From a checkpoint of a small spectrogram enhancement model: arch unet.
Rows from block 5 of a small spectrogram enhancement model, named by matrix and row number. Rows with one number belong to one channel. Each number is 128 + 24 x the weight over its row's rms, rounded and kept within 0 to 255. All counts start at 0. After the name is the row's rms in percent of the matrix's.
Before each channel's rows are labels from the 100 clips, of 14976, where the channel reaches its highest value: "responds to" is what is common among them. Only what is clearly more common there than usual is listed. The data: synthetic speech, music and everyday sounds put through simulated rooms and audio effects.
# convs0: first 3x3 conv (model.mid.1.convs.0.weight, 192x192x3x3, each kernel summed), inputs 0-191
# convs1: second 3x3 conv (model.mid.1.convs.1.weight, 192x192x3x3, transposed, each kernel summed), outputs 0-191

responds to: speech; bit reduction
convs0.183 090 [158 121 118 147 137 128  98  84 150 169 135  87 107 155 148 125 162 134  83 115 138 117 132 178 127 105 152  81  93  88 107  75 139 127  92 131 162 143 136 122 170 117 107 143  92 143 113 174 111 114 104  87 132 153 117 127 146 127 154 107 133 124 140 139 106 185 119  56 105 131 127 101 159  77  99 158 121  78 131 112 129 108 100 132 121 124  79 111 116 136 120 125 107 153 131 149 112 182 121 143 105 104 113  95 101 131 101 133  79 132 116 125 138 138 141 176 132 121 136 114 100 170 125 133  91 127 149 152  79 116 117 139 145 146 118 119 126 123 160 154 116 151 113 157 107 101  79 135  97 116 146 125 128 125 118 139 171 124 116 118 105 174 149 129  52 115  97 116 108 148 121 151 119 102 129 139 151 121 122 134 122 133 136 126 137 118 118 112 128 119 117 140]
convs1.183 104 [ 98 125 126  91 136 115 143 162  90 142 117 141  99 143  75  81 123 124 130 113 136 158 126 103 144 138 148 123 131 147  93 124 126 138 135 130 135  63 102 145 127 148 142 118 135 149 164 104 138 127 121 137 101 115 123 140 164 141 169 163 139 171 119 126 193  91 117 143  83 135  84 119 135 164 129 144 134 140 109  86 147 105 156  67 122 117 155 134 129  96 131  99 115 152 134  67 153 105  76 135 138 123 108 117 118  97 168 157 130  84 110 128 132 143 147 167 125 150 121 128 144  72 136 131 124 134  96 132 192 147 191 135 143 108 146 147 106 120  96 151 133 101 108 124  92 159 144 137  94 126 127 105 112 160 101 110  99 133 134 129 107 118 152 110 163 128 144 177 146 117  97 128 121 149 114 119 153 149 105 115 114 127 147 133 134  96 103 119 126 155  93 143]

responds to: speech
convs0.158 086 [141 128 136 108 139 132 136 123 114 116  73 113 131 118 116 148 157 130 136 133 142  74  62 110 137 132 165 140 144 112 129 103 165 155 140 128 132 116 143 138 112 140 132  97 155 153  93  94 156 122 133  94 120 146 120 159 148 124 151 134 145 157 124  97  95  98 133 136  86 137 157 111 117 133 106 128 116 126 168  86 140 125 105 131 103  91 154  95  55 145 126 149 137 138 134 130 101 140 134 114 123 126  87 115 116  96 117 166 108 107 111 123 162 137 157 146  74 165 142 182 150 126 145 117  90 116 158 119 120 125 131 112 132 132 114 131 172  92 105 101 120 135 153 140 111 111  94 179 161 148 104 121 146 136 136 109  80 123 109 101 132 143 149 134 125 114 120 114 134 156 104 174 135  82 127 126 138 173  96 138  86  70 154 122 136  95 154  81 125 102  78 118]
convs1.158 109 [129 134 118 150 150 140 140 100 137 134 105 132 125 161 119 191 116 112 104 142 110 148 154 168 112 140 135 137 119 131 159 111 176  77 143 145 140 143 113 132 170 123 153 130 135 120 155 104 111 117 143 128 115 109 157 138  91 154  80 133 113 106 136 130  80 181 130 114 141 138 103  85 162 130 135 153 150 117 116 176 125 129 108 155 143 147 101 196 139 126  99 122 123  78  99 126 119 183 157 182 110 158 154 134 121  77 100  94 151 147 157 119  94 152  98  70 110 133 145 107 122 128 119 143 115 145  96 149 147 155  86 117  99 120 154 140 115 121 150 109 145 130 145 137 148 144 142 143 124 128 111 141 105 149 119 159 148 132 142 127 142 113  86  92  85 120 109 152 120 125 114 145 117 179 102 158 125  94 163 143 144 129 133  99 153 121 149 134  94 165 150  99]

responds to: speech
convs0.81 093 [169 101 133 150 182 138 126 119 126 132 134 118 159 133 119 121  94 134 117 124  89 112 158 133 126  96 103 157 150 102 144  86 138 156 147 143 150 159 110 135 147 158 132 103 134  97 126 166 106 158  98 121 122 128 118 134 137  84 119 113  94 145 134 132 134 138 114 129  74 147 145 141 167 139 140 117 106 118 117 172 107 114 135 174 144 149 140 157 147 111 148 115 136 105 125  93 134 167 187 119 129 128 111 128 122 144 132  99  91 104  88 132 151 161  74 101  82 124 156 194 137 150 126 146 130 119 112 133 122 107  83 115 159 159 174 131  87 122 153 127 136 138 112 128 110 124 131 155 134  90 147  73 147 117 121 135 122 101 113 142 100 124  58 125 129 102 104 107 162 119 146  98 118 114  89 103 136 130 157 144  86 126  76 144 145 133 102 155  95 130 152 102]
convs1.81 092 [108 149 110 151  93 143 162 142 122 132 141 101 141 128 121 144  82 129 124 142 106 128 149 149 111 107 142 108 137 138 126  72 143 113 144  86 134  81 113 108 105  92 103 108 164 146 155  99 150 161  79 137 126 126 123 109  89 141  82 133  99 142 127  83 147 139  67 127 152 145  67 124 132  96  98 148  96 103 133 140 114 106 129 129 148 129 134  80 111  92 114 113 145 123 108 138 122 121 102 140  84 130  96 110 138 110 144  99 119 124 154  98 105  92 126 110 111 140 113 177 143 115 103 119 158 125 131 103 143  82 104 141  80 115 110 117 134 137 119 106 106 131 156 129 117 162 112 121 132 134 104 162 142 152 170  99 126 151 124 126  81 174 115  92 178 139 152 129 128 107 124 127 108 130  78  67 126 127 151  93 185 131 126 165 113 137 118 152 130 118 128 117]

responds to: drums
convs0.148 095 [115 114 151 134 130 110  71 147 134 167 112 135 117 148 152 129 132 159 138 132 143 124 142 128 108  99 141 167 114 121 124 124  94 130 100 166 122 124  75 112 122  98 125 143 168 167 101 142 111 169 178 126 178 141 118 105 133 141 124  88 161 166 118 146  92 107  97 143 138 121  67 133 165 143 142 114 164 108 104 125 135 132 110 103 117 172 129 113 115 122  91 139 106  87 105 147 143 102 104 137 159 165  80  85 100 110  61 159 130 132 138 128 143 136 131 129 162 161 104  81 103 114 141 104 142 112 123  68 130 112 105 101 126 123 123 162 108 122 106 136 115 157 126  95  95 150 160 120 127 113  78 138 148 139 114 114  81 102 114 135 135  81 153 125 122 124 175 121 113 118 129 138 177 129 142 146 150 123 125 132 111 105 127 116 102 142 152  86 106 127 128 120]
convs1.148 088 [112 130 129 109  98  72 105 105 134  74  91 129 162  92 118 163 131  85 131 106  88 108 126 122 115 118  96 116 179 145 109 131 138 154 124 151 136 132 128 141 142 150 126  89 123 122 145 131 127 121 102 122 104 120  92 165 138 134 182 134 114  73  85  86 125 138 155 153 162 129 135 117 119 160 115 133 141 128 107 166 108 142  92  98  98  97 119 135 129 134 124  85 117 111 134 126 114 127 134 111 172 118 144 130 101 155 128 118 119 106 133 120  99 129 112 110  95  99 155 126 145 109 136 138 157 142 104 145 128 166 158 105 155 144 135 132 128 104 108 119 146 128 106 143  85 120 133 136 190 153  89 101  76  92 118 173 138  98 112 101 102 101  93  76 176 151 131 121 147 108 164 160  84 138 148 114 134 131 108 159 124 154  88  99 130 115 105 117 142 111 129  86]

responds to: speech
convs0.11 100 [126 111 124 153 112 130 135 154 134 114 127  84 146 126 151 172 100  94 134 122 116 126 129 107 146 153 131 137 140 133  96 134 135 126 136 108 129 146 105 126 114 151 127 126 198 126 134 104 175  84 115 123 126 102 113 132 138 118 129 100  95 162 135 115 112 133 132 104 147  99 117 103 128 127  49 185 149 121 121 137 101 119 103 120  95 126 130 145 126 102 125 124 179 155 112 211 121 129 136 137 105  82 122  81 128 145 112  85 173 130 127 126 114 131 179 135 146 149 121 142 142 123 120 169 159 117 141  93 147 155 145 135 134 146 107 106 137  69  86 112 147 117 154 180 106 140 148 144 138  85  96 197 110  99 138 111 131 141 124 110 121 139 148 101 184 110 119 121 147 140 117 115 129 124 176 117 135 130 101 123 140  97 136 122 110 100 139 131 125  87 159 147]
convs1.11 111 [129 121 152 154 109 121 135 134  80 147  97 137 124 182 144 121 142 147 122 132 157 144 143 137 106 138 193 134 143 108 145  96  93 133 115 103 134 171 118 122 127  69 133 105  86 146 127 154 114 148  95 117 124 142 110 142 131 109 171 147 129 111 129 109 162 146 123 146 120  87 122 131 167  86 178  76 112 119 117 159 121 143 161 147 123 141 131 136 145 117 144 117 136 109 143  92 105 146 131 112 118 117 130 148 149 136 117 136 120 133 142 105 144 133  59 147 135 128 128 133  95 126 105  93  92 124  94 119 121 120 109  99  87 127 144 148  94 103 142 132 115 170 110 120 127 158 102 156 156  80 147  92 159  95 100 149 134  67 100 122 135 125 155 151 101 157 187 115 120 155 176 153 141 113  99 142 108 111 144 137  73 132 146 112  88 159 109 144 139 153 100 122]

responds to: drums
convs0.104 092 [144  77 143 126 117 112 118 171 111 142 123 108 113 112 140 162 133 127 134 142 134 127 141 115 129 134 151 128  63 126 132 159 123 124 118 149 147 123 116 108 130 125 127  99 148 121 112 112 115 117 140 141 104 129 123 129 115 113 132 127 118 157 124 135 106  81 125 119 161 141  77 149 109  85 190  90 177 119 103 108 147  70 108 119 107 158  99 112 115 135 110 118 123  98 125 156 166  98  85 113 149 164  91 103 139 126  95 118 115 143 104 156 168 122 135 133 102 134 105 114  98 143 119  83 147  93 126  91 129 139 135 101 142 112 129 116 112 117  65 147 146 160 143  93 127 160 130 132  99 146  66 128 107 122 146 121 122  98 155 130 114 129 110 150 160 135 208 115 119 185 133 128 174 140  98 171 129  95  91  91 140 100 126 131 136 112 114  90 140 142 133 105]
convs1.104 096 [131 136 148 147 151 138 101  93 134  73 145  54 160 110 118 159 128 150 119 151 123 106  95 132 143 121 135 117 136 179  95 107 124  88  72 142  93 141 152 104 119 133 128  97 108 152 106 146 140 152 121 135 152 118 127 118 141 108 111  94 121 122 151 115 108 177 126 151 137 116 188 125 109 102 134 130 150 113 108 161 100 119 124 149 164 137 133 163  99  99 124 152 141 121  89  98 109 136 200 144 141  89 143 117 132 121 152 137 147 142 132 100  93 124 122 135 112 139 129 132 146 138 148 169 127 143 127 106 139 159 139 136 118 138 127 141 122 208 162 120 142 116 111 129  76 138  95 143 142 108 134 121 139  98 102 131 129 111 125 102 117 151 128 101 123 126 105 142 164 126 134 145  93 129 130 148  95  83 151 173 117 201 136 115  86 127  85 137 143 114 138 165]

responds to: drums
convs0.123 098 [178 105 120  99 131 113 135 152 134 140 114 119 107 142 146 145 169 116 116 130 145 175 132 173 136 138 167 136  49 114 118 156 106 129 136 136 150 143  63 108 133 153  97 161 139 112 130 130 101 125 176 140 174 158 136 132 110 117 104 153 163 178 152 127 114 133 121  98 124 159  74 116 131 130 128 148 117 118  80  95 148 120 126 103 123  87 157 134 116 154 116 135 128 121 114 150 134 145 109 142 117 167  50 105 136 119  91 146 134 134  97 134 138 179 134 150 138 159  83 138 137 157 118 100 102 109 141  79 131 135 123 136 140 137 135 105 116 130 113 146 117 148 140  96 123 133 154 141  94 128  93 124 124 107 138 103 156 101 103 143 182 114 147 127 139 147 154 115 117 172 130 158 144  98 108 138 152 125 129 121  94  84 150 144 152 127 150 115  75 147 115 113]
convs1.123 088 [104 122 129 158 142 127 123 128 127  70 136 127 175 135 131 151  84  99 149 128 146 121 163 108 171 166 128 104 144 158 140 107 133 122 138  99 124 133  99 144 151 136 115 100 150 121  85 131 136 139 114 132  49 133 135 112 148 105 123 106 170 100 127 109 101 143 133 133 126 134 152 133 141  86 116 112 114 132 136 131 121 109 148 139 153 156 138  99 130 128 109  97 141  99 121 132 102 137 150 112 156 118 161 136 115 110 121 135 149 143 162 142 141  80 111 108 132 127 161 129 132 121  94 137  66 171 143 179 179 152 128  87 113 135 144 131 156 139 199 104 151 165 115 147  87 131  99 133 144 113 119 105 129  79 126  86  84 124 166 139 120 126 110  89 117 106  84 157 121 106 122 121  93 128 145  80 147 103 162 172 117 152 151 145  95 127 114 144 120 138 127 167]

responds to: drums; long reverberation; reverberation time: 1.2 to 2.4 s
convs0.182 104 [144 119 140 141 110 108 131 130 138 122 123 124  95 145 106  97 141 159  98 150 158 116  95 132  64  43 158 171 103 108  90 135 111 118 135 179 152 148  99 122 130  95 135 133  96 112 141  95  95 138 161 107 143 131 113 107 127 102 132 135 131 137 111 124 112 128  94 149 123 160 104 102 136 158 119 115 127 129 129 105 120 122 133 115 109 115 132 147 106 146 120 144 119 121 154 106 115 125 137 147 158 108 117 150 135  92  98 209 133 120 106 132 106  70 103 169 125 151 102  77 121 122  83  84 143 131 114 102 106  95 115 137 147 134 138 184 115 128  97 134 134 136  91  87 109 121 132 165 175  90 100 111 169 123 114 111 129 107 133 129 167 110 129  99 100 111 113 120 110 149 110 109 153 120 143 140 152 104 145 135 109  77 150 127 142  83 158 138 160 136 137 111]
convs1.182 090 [144 153 137 136  91 139 141 155 127 134 121 106 127 113  88 126  97 107 119 136  81 122 117 142 136 126 113 118 116 102 109 112 131 158 143 149 138 113 147 149  92 119 122 128 127 138 136 149 143 100 104 104 115 124 129 130 162 150 128 104 114 126 137 107  89 182 124 110 106 125 181 111 107 146 121 156 157 167 108 130 126  85  80 144 136  89 143 126 146  48 145  87 121 126 180 167 120 113 124 154 116 138 165 129 146 149 158 109 123 123 126 147 139 125 112  65 130 114 179 122 131 100 124 139  89 185 145 165 156 129 166 164 153 150 143 140 141 149 120 169 125 116 103 175 130 118 130 102 130 145 145 177  79 134 133 140 150 150 121 119 104  96  94 130 134 128 105 113 116 114  97 125 129  70 153 110  98 155  75  91 134 155 107 135 134 132 116 141 137  78 134 140]